config = dict(
    crop_scale_min=1,
    translate=0.06,
    head_dim=32,
    bias='qkv',
    parallel_block=False,
    pooling='mean',
    lr=0.0024,
    eps=1e-06,
    grad_clip=5.0,
    final_lr_fraction=0.01,
)
Rows from block 5 of a small multi-label image tagger, named by matrix and row number. Rows with one number belong to one neuron. Each number is 500 + 25 x the weight over its row's rms, rounded and kept within 0 to 999. All counts start at 0. Numbers have three digits each.
After each neuron's rows are labels from the 100 images, of 14848, where the neuron reaches its highest value: "peak on" is the class under the peak. Only what is clearly more common there than usual is listed. The data: rosettes with rotational symmetry. In brackets: how many of the 100, against the usual share in percent.
# fc1: MLP up (model.blocks.5.mlp.fc1.weight, 320x160), inputs 0-79
# fc2: MLP down (model.blocks.5.mlp.fc2.weight, 160x320, transposed), outputs 0-79

fc1.25:536521514484489527505457478489478544501516475500479498513509486504497519545497520475496451461509506566474499514498498493494470508501466508515484468496562510480461520552503466492445478475459481481518533491532493469536528492486520515478512525
fc2.25:482518485515501474503512506515530523463468530492480466500537519488515475514464497520509513487459513497480510509483487484487572484535504512480491472508490482458471541435487482507524482543516434526537480517510499539466490449501498439494524503
peak on: rosette (100 vs 45.4)

fc1.2:550505497562513484515479463474468493502528469509466503525494462517457493523477529513474467482497473529494509506493473509471438527473467490476477475529544509495535523533503478504465483536460538470521525509527454509530516504490512535462555515
fc2.2:468519499488522507534522499505562483506448504518531459472486508493483482522497515516480497535444533496504507503487490496490561432498503485483504465490525471499507526465518490489465491557498462511465517511476537519465517468499473467522530509
peak on: rosette (82 vs 45.4)

fc1.110:521523451441489471480466523503490523475506515489501512520504520521470543483501495493503497467511468499488501473483542499505493552518497468494508483529606489524493480496506536492483504478505502466484468510540473532524453462456506520485479502
fc2.110:532525477533512529535539482520500517530470476489496494487444503494544505503483462469549538518442485501473493495541509468467473491497547494530465509515496483549482503466499471536520495499494517523451530491456530509489524540520527534522529507
peak on: rosette (99 vs 45.4)

fc1.139:533491516504467479447454522475479483474531495525498507519477522518495524494523497519479459471518502532514487478519556516523499541523511525510466500548495477507477460512470523480487520480500453469538518530477509490513511501504509477466528466
fc2.139:495527488499491519481559497519505511467513475475482477495509540519532462510472499492497500511490517515497524491535511488492577474498498519491468493512518507522458522480442493499480513474486463479510495467517539493454497482509493482457485554
peak on: rosette (86 vs 45.4)

fc1.318:483507466497519463441524534488479523536517490507490519463532485494506545479518496500513486465475474502463496484485532512524472551509516521493521530499494497489488449490491491554501512474482518500487502491517481505495481482535514486504495465
fc2.318:496509532504475489523508460489527504545462474489493484459467524505506500513512476515567500510525519549533494535496501493512523474518525475553493496499453528507481488526496533468511497524488486501492491524524524473478518490474487540505516526
peak on: rosette (86 vs 45.4)

fc1.50:523502524514528474453494540491520526526470506512494535479480456485465478494484500533491503492488476558468507501510534481475529532464523498529494485502537479507502471484517508513519456487489486469509506552495511527495535509481584535503507484
fc2.50:459481477468506472495453566473523493489503533479499500499549542477499487463520536506472515505527513470523488491510521540507540491475496451481479504536478528455492536518498523505541503477490526529506467513500462467457491502516492465473498512
peak on: backdrop (93 vs 54.6)

fc1.22:490509532543507472489481532514491556527532484490504499465497505442505504491490538485495504483513488512477478522502482535493465532527499496485487550466454566489512484532493516510560488498488555517468481495513460519470479513467481530493494518
fc2.22:511479504441504528498504524458476490501520531509542497481466498494453511507566505476485470495519467513519500492460486495531520527486507501470512509494526471557492494524509489471475504476511505471480520522512500503539526485496493507525507427
peak on: rosette (95 vs 45.4)

fc1.7:475470530509502467515484533456520507502517457465488512476499509522473544479518527479477479475528459484516511487458528538488460517497484485496508539491458502482469442552487517516517523502515556498451517525535502475527493500492529541484503521
fc2.7:503491520487522505505529474455501468542496486506537486486502509517469553482537485472508492521468516488532507531439505482517492486514508504492585485498494520502514493511505498500475542551474509530500535531479493523519505466474459497519525499
peak on: rosette (94 vs 45.4)

fc1.258:512492514498510524479475499452527504519516503495516512491496472548474499462495527522482454505513465536480498506522513493503439528470511496496511502492516484508535476550505503483485495513464523502489543498474476501539501529527513559513503481
fc2.258:507531495472477544491469467519450500483485525483499528492491498458512541510510523521485522447514508503489515532515526501498508495488482469534453518475473524522496531520513499453545466457467457520524517513496501502510502528503501496516508466
peak on: rosette (96 vs 45.4)

fc1.97:570513511526501494484471497489477521485516481500488469507488477504500539544516522504450463482499511595492560511483520524471446529487489505495504469545500531497473505517499463505465468528476529488491512491532495475513527513486502519487550496
fc2.97:482537497505506494500519505505528528535479474512533464456456524498451458506442513521506500546449500503503478500508484504522544492510494525485474455525555481490494528460481484514492512542498464502456490523492519488454511463482480470512554483
peak on: rosette (88 vs 45.4)

fc1.51:519530481512475517487451474516473457465479504477495526503537480504491457503521474531491481496493498547471505534516517449530512518530518485505514450509549552500471523475488499497505469510481486518530507540488500496507505505487486477476542492
fc2.51:494529530457516493503510503491495507561542489472506476480490505529506544481548540472470432487497511481510503483484546533489516503483506495485539502501483496480479487533510523528479520502492535498496461493530489443459474473546475480493512477
peak on: rosette (82 vs 45.4)

fc1.259:473467469506496488480490501512497528438499490468504535506486482513510537513486500516519486463499498502493451467493504530486460527537447506493508476482588476474496492542485475475502502504477507496481497513536480532516469513505492493487496496
fc2.259:497500490546504503531515476472519479493439496536449468500472492501473503526503459501543504514495509531501518489473530448485493492508520485533587496505504524470515519473512489502478463532500520489517511520495517510501510491497483474523544473
peak on: rosette (90 vs 45.4)

fc1.186:473493496511522545524483481501510463493506470463515491471511508494476482447510497519494511484538494532493514514486547506467512501481508558466487484477468483461491434557496510490531526468536504492462499518511521473530507506510495470489520476
fc2.186:481506484496527534462489509516462477513513490461473550482506529467475502472506469460458493506511495529472520520478536505540466490463531528484491461502517539489474502500492465520494505505492492492525530526518503499516534534482492487524486504
peak on: backdrop (100 vs 54.6)

fc1.74:556498513434464491488470477517459494515543481508501522494485506515485544535480484506525484472528473509456498481495514479517483512500476500541448475496517513508494491486488492501495507469504471500504511543516540418527517506516559520491454462
fc2.74:443469504520483545488491510477487483471492495519533451447517509515471514482552478509531559485540508478530485485508501526511489513482515517467496531460476511521489502539507528483536543464513482514510543478519539505538505486481490486499487508
peak on: backdrop (85 vs 54.6)

fc1.124:529497490481469532508504499471463502463498485491488499473519524499500522549492496484522517506487509528478503508514481444532532497539501492511522449480550494489492512436531494506499490498493490489560488497444506447544519457486542491496471466
fc2.124:510445505533502500499471488479486475499507458562504500500502467480465525492536517511501477496536438466528494477499483506497510505494496497487544550486430491477498485510493466478483522537504529483484572507478497483485520494484469491477466478
peak on: backdrop (97 vs 54.6)

fc1.192:526483505516510484476509490496464490492550477473523496530492506494507539466502547505491462477505506501503476467518513550528503549504485524459472455541504500503494480495457503480507528481450486454557530479540480466520456496541538474476489454
fc2.192:512540467503496487506534444491524530519489487493492503478488515513488482535482510521563495506512505518497487515537453490472512449490522464501479516451510534522487551489486496481487467521443456514482499494479514494478500486491484551514477540
peak on: rosette (96 vs 45.4)

fc1.302:519489568486520518493447494444510532484481503512535497476509525481457517534538499503505488502525489526489496516520556496506488558525544508512509506507504536566478476509500523494532534465478508509480523499495478543509533494516497502487520496
fc2.302:518509465504482496545470496514509490550506479490490477484500491477442534517501495490442471498533516519515488470501550516481524505484516507485462503515442514513491491507478505563477522493494488479513505533519521463482474495473515484474532489
peak on: rosette (82 vs 45.4)

fc1.218:511507526523480519490466475480496500528517492520484464521475493554501485508521514556506513504520475563505500487523498490549520535487520475524495514505485497543506499453495502533519514496483470497541534487508522476517460504537461511494478465
fc2.218:495516499509524470483508493543475533505531522508506498528489486563546472483508478543506493538481485524474545504523537491468541523518559489533511509521488479497518486481507475520508471481515469514497516480479494509505488537524503483501475458
peak on: backdrop (98 vs 54.6)

fc1.108:537498449465474476518481545441463506461487501514484525492487504482499480526476474511481531504493495516496519496501543474519494488539515497506449470537548525524520506505492490505505501481498515479519525543464504449507488533497547483503475426
fc2.108:472452488499534524469508483500461522459498496519514491485456464464496519527522500514486467478508444452510481463536453538519525532514488505465509530491468485495512515497511479470508532480511494479514572491495508483497507471490498477498468503
peak on: backdrop (100 vs 54.6)

fc1.275:548525523472502525516466505491523530492522535526505497519500494507500507556508519488479523490558534568486532550495495487522506492488486501524487496508534511503488518521503475496492479476500486484512494507525471467528516489484493496463513517
fc2.275:505501511533492488536497509534488494521469487513465468481485528503485473542461479515519511498479461513459520479516531484476550477516488508512481499494498456477460523442500493518514494522505426514536513514513506489486528465513508471485531481
peak on: rosette (91 vs 45.4)

fc1.111:611513541545515489504535521508535490464547486497489509500494447503489477467465501520522479506473476502525513502516524476479461525529462476483520492525503526490489560490516520487499506537523517507509553455474496502490500495491500517519489513
fc2.111:539475493549503517522528498524493518486547455509478470495480479508490500492491544474484488491475524474525457496527506527519540516447488570479497527487453487451508535537518462543474495462472472497487493478470507506490499515501504498486544484
peak on: rosette (94 vs 45.4)

fc1.214:520512486502528480523504496510517516495473507450516518486456513519504520521453490527487493495480516472501531470485517502512486531487458504495491477459509472512553485512471497479497466515505511471468539486517479546491503518527483475545542445
fc2.214:507510481507512529542466473524473481505529471454499483497490508508527522469491477515455502519462491504493478532505487469484480558480531500475514494489503521509501502478524492537445476493470494484522494556511475479454467494509545520472512538
peak on: backdrop (100 vs 54.6)

fc1.14:535517479486448511493482466501497507537501467478472513510485527537496539525491482514466508469513479480469491519500502483525484476507512497542455460503491559499519484494490527480526509506494491530490519564505500461512492490463546549498469493
fc2.14:508516515476445521519530465477509485479463492452538503483519573506506511529523473476522551479509520471482498480502486477527504462522487545504488497479501514488499485516458514472542513486533489540517480503508525457517493485492485463494485533
peak on: rosette (78 vs 45.4)

fc1.75:512464478501503510452483519485500492531519523499497536491511474472508499456487523504543506509516449507474482468524510485531463562493525507497523530490498516509515488507510507474521497482483535497580495495489461506507467501528497534512454437
fc2.75:500465521484482506496472482476500480504475487503482526465503483481494542493538508487539531471517524499531485525453497490533495500510508474540490542503464541473485455533505513458498516467535524486457492533511513521496460525474515522525473497
peak on: rosette (76 vs 45.4)

fc1.210:520511466494506545483509512473534495494534490498560489512459511518521574462540513484496479480482505513510470541479546510526459501514530523474545496547542527534498494573497521488487498486473520495472530494505485510526469522507470510519539521
fc2.210:526500478488489536505521488518476502491452508518525507461455499496504531533490457483534560503468476499483473466532531443519496480541530501537483527512509493538472471491506482495532487478533492496476530527488554510510511525490509520542468461
peak on: rosette (100 vs 45.4)

fc1.42:498486520456513493516501508499521492508501506519454507486459490519492536496483523487466506494519446478494518504480530521506528459472469470504508505500465495476516461501521494496505526516538493515472509455495549485524518513488534536530493465
fc2.42:512516491470512508495464514478490497512515471462486520493575505497468492526490504517429472515481552539494500516465493499487510538477525506515505509483490501486520497511526486576484486522466514496470490499494459520485473506533490459478481491
peak on: rosette (88 vs 45.4)

fc1.247:533515450478483472465464502456539481480515514495473538491522473481473520510510485577518457502493500519465528533491490492523510492493495492512496464530460539480500518512500479507512502520477486485515487547507473522487473500513494480470497527
fc2.247:509534468490547481525555463474524492543484498506503518514494450495509500491501511504499474492473504484527525463487523496479508488471565433518533501510454504470500538510534505500551494543479509527485463500496479482479477538527481501541519506
peak on: rosette (75 vs 45.4)

fc1.222:494529524456475527487447497522516530521549532482466511494499479478479474485500524513480469485568483501510478538525467521527508526491494512500448510479509501530487496555486548467539509463487502450506495489511470504518513494488474548488508510
fc2.222:537453519485503424504477494516488487482517505495478515529538461482503487490505492504503485516482488467485531479486484498497514522467472479484486536519463484490484518455499466498495511497564509479479519497516511460477520471550484486485490468
peak on: rosette (74 vs 45.4)